python train.py --arch="unet" --model="spectrogram enhancement model" --dataset="simulated sounds of rotating machines with and without faults" --train_examples=39062 --gain_aug_db=6 --n_mels=64 --hop_length=160 --input="log_mel" --win_length=400 --task="enhancement" --loss="charbonnier" --norm="groupnorm" --hidden_act="leaky_relu" --weight_standardization=true --pixel_unshuffle=2 --widths=[96, 96, 192] --blocks_per_level=2 --block="sep" --attention=false --upsampling="pixel_shuffle" --init="kaiming_normal" --residual_init="scaled_by_depth" --optimizer="soap" --beta2=0.95 --learning_rate=0.0011 --beta1=0.95 --shampoo_beta=0.95 --eps=1e-08 --precondition_frequency=25 --max_precond_dim=512 --merge_dims=true --one_sided=true --adamw_lr_other_params=0.0022 --max_grad_norm=0.5 --gradient_centralization=true --ema_decay=0.995 --max_steps=7700 --batch_size=64 --epochs=12.6 --lr_schedule="wsd_sqrt" --decay_fraction=0.2 --final_lr_fraction=0.01 --warmup_steps=380 --weight_decay=0.1 --adamw_weight_decay_other_params=0.01
Rows from block 7 of a small spectrogram enhancement model, named by matrix and row number. Rows with one number belong to one channel. Each number is 500 + 25 x the weight over its row's rms, rounded and kept within 0 to 999. All counts start at 0. Numbers have three digits each. After the name is the row's rms in percent of the matrix's.
After each channel's rows are labels from the 100 clips, of 14976, where the channel reaches its highest value: "responds to" is what is common among them. Only what is clearly more common there than usual is listed. The data: simulated sounds of rotating machines with and without faults. In brackets: how many of the 100, against the usual share in percent.
# convs1: first pointwise conv (model.decb.0.1.convs.1.weight, 96x96x1x1, standardized in use), inputs 48-95
# convs3: second pointwise conv (model.decb.0.1.convs.3.weight, 96x96x1x1, standardized in use, transposed), outputs 48-95

convs1.47 109:499499481517528500469473481519595497479475514519473526481521508499514518475551486515405456494485514547510497494484512516505518526533520561514539
convs3.47 105:505551464521465507492499541506533515538512528487499512512528506492508516481452494489515461510466497476459472490506503511534547491480529476506519
responds to: speed: slow (65 vs 33.2); piston engine (64 vs 12.6)

convs1.29 103:481506525554469485495500496426475494498535523542496461507495482510532513497512484544530534502521488524471493508463508475520526514486510483487490
convs3.29 106:461501503533510482481468512496496461491470476524457529493488486503506503519545450531522540483525525491511541504531501486496437513510490550510486
responds to: thin (high-pass) (86 vs 12.4); pump (42 vs 12.8); conveyor (38 vs 12.4)

convs1.8 105:474495488502458497521513530461508486498455503514501530505489507512503479492526483468504458470510515492460491523454499551537538501516501485476485
convs3.8 111:512507496473569488515492478520486463499491520495510550434487494476495513523489515496547466498525479518514508504528520452512485468463490481471497
responds to: thin (high-pass) (77 vs 12.4); conveyor (37 vs 12.4)

convs1.39 108:464500486542521499489465477503481487523496499553506485501513509467505494475451458554575466514480499529480499554491538501512484456541494463493484
convs3.39 100:495499471486496508489521441505488492468507456516537472457478513523480512519541530473475500510470486484544453493506457511500473481487506499538461
responds to: speed: slow (66 vs 33.2); compressor (64 vs 12.1)

convs1.38 107:495471474493469532507525491486496449481517559511450497516485501508530490492521503530498517477473496503517540511516475527564543451486488515504505
convs3.38 109:519471461493462509491453457501566494507525493506537495467538540476460510526509498496492482476464516506477481490541542469501499503500448500487491
responds to: thin (high-pass) (80 vs 12.4); compressor (68 vs 12.1)

convs1.2 103:530450472499485494496495513517482455527459516498458477474505498510482467533521455520520493549509487513504539515517493500521530491499496510493522
convs3.2 096:508486470504491484509519461499547503470512479466504453503536480495432489499492508484505498516498476563520501483545552493511491528504480481498507
responds to: speed: slow (68 vs 33.2); compressor (55 vs 12.1); rattle (37 vs 13.9)

convs1.85 115:511498547475497475527488490502530489508517476499493522491489560499463491526517492487499458511540526519470489493493517487519497504510504504474496
convs3.85 100:530519538499524489532508474507481469480546558526532516531499539482497506508471534515489467490492487510478489522477476506489485478476556458531532
responds to: thin (high-pass) (99 vs 12.4); reverberation (60 vs 35); text has "reverberant" (60 vs 35); pump (47 vs 12.8)

convs1.49 092:456472494524486513493475488518501509480452535497544505509501537527504522493504481481490507511507460503492505532454519445473529497465523519507516
convs3.49 099:498538520490496502498487517504495452500526486478524561537480528489503495506493574508512432514476545470505452542494481527532551513519490537469508
responds to: turbine (79 vs 12.7)

convs1.5 097:505523460534505466495466493535488471503534511523486492531561496455490476498495459506534464483529526543490503470463490462493508471485492499494502
convs3.5 103:498479500501484509493495492502475498534515483548497515487487507493508480485517471503543550505471477527456480420513510516486494508503472530470461
responds to: speed: slow (74 vs 33.2); piston engine (36 vs 12.6)

convs1.51 103:498496521464505501486489491477481535490487485482530452459545466491532482513545503522500527531537499506547466504513540497455476507509520482481478
convs3.51 075:488500447521474476511459479494528525508516518558506476496525516511508471459538512506502485546516555492549552517513493515495506486477507527501487
responds to: turbine (62 vs 12.7); speed: slow (60 vs 33.2)

convs1.87 114:495497486506543519437496512527487488522494521512434504465487537492520511567488496534484511513500500505495506541508485494531524511518460481510515
convs3.87 103:499483482480475488520504498542485440492500485477538545478509503488481506530521508499490477466505488490509492501499492501468503495504466467469505
responds to: turbine (85 vs 12.7); thin (high-pass) (56 vs 12.4)

convs1.4 096:505461525508480473516505545512509550483502469521441548523510523496474515484520496479501463531480500484486471545484466546535545501508542509505525
convs3.4 099:486497506573510464472501560472539468517501529470505502562510464498536497488490464527536463525523490483497466528500511513464509492470497520505509
responds to: thin (high-pass) (58 vs 12.4); conveyor (42 vs 12.4); compressor (37 vs 12.1)

convs1.48 107:522491492493495500462505500514475515498501512534512505542516522456498491497490471514507502490544518516470468488471521487539536535491510502548506
convs3.48 119:501497494529518482528515499496517511485510497562484482511490498461501511596535511495522487468459515496483498525489530524451460522547479517494552
responds to: speed: slow (92 vs 33.2); compressor (89 vs 12.1)

convs1.0 095:541543512554498534479474470487524466507473481495500475520490482465478550510492487472443515502490503476543515520502468467495507506485517538486524
convs3.0 093:544532486501500465480515504508514466530515515527437473464516508493492507499479547517539522511498499500506479471512480544503505478502526493487505
responds to: turbine (91 vs 12.7); text has "speed" (71 vs 42.8); speed: medium (67 vs 33.2)

convs1.63 118:518505467540524516505503497505563518495539536530527461521549528496496494448523500523463534485479489489467487462510512515503489481557500489486474
convs3.63 099:549507485488544513537500492525486518516469501570532489474476466525531541506495497506535507434491521516485504538466518468477516525486487477512525
responds to: turbine (97 vs 12.7); text has "speed" (74 vs 42.8); speed: medium (68 vs 33.2)

convs1.35 080:521452479519517553455451481496441531488504557521503486537496550471517512493463502490503453515502517499521500540520483490510505496523474497479480
convs3.35 103:499489547526552479498440485512526499532496502514487460545472507499546480492525465521525560503498502493476498480498466481515477507468503512512473
responds to: turbine (55 vs 12.7); imbalance (40 vs 13.9)

convs1.94 082:505491461487545447516536469493490486481500477517507543504514532511503494467490516520508489528517512494453505481467509505474502531535494508519486
convs3.94 095:498490493575512509452516474516507509509548515483513515487459502456526477478509500456470483523483526511503496529547468510481536504477468498494498
responds to: thin (high-pass) (92 vs 12.4); fan (49 vs 12.6)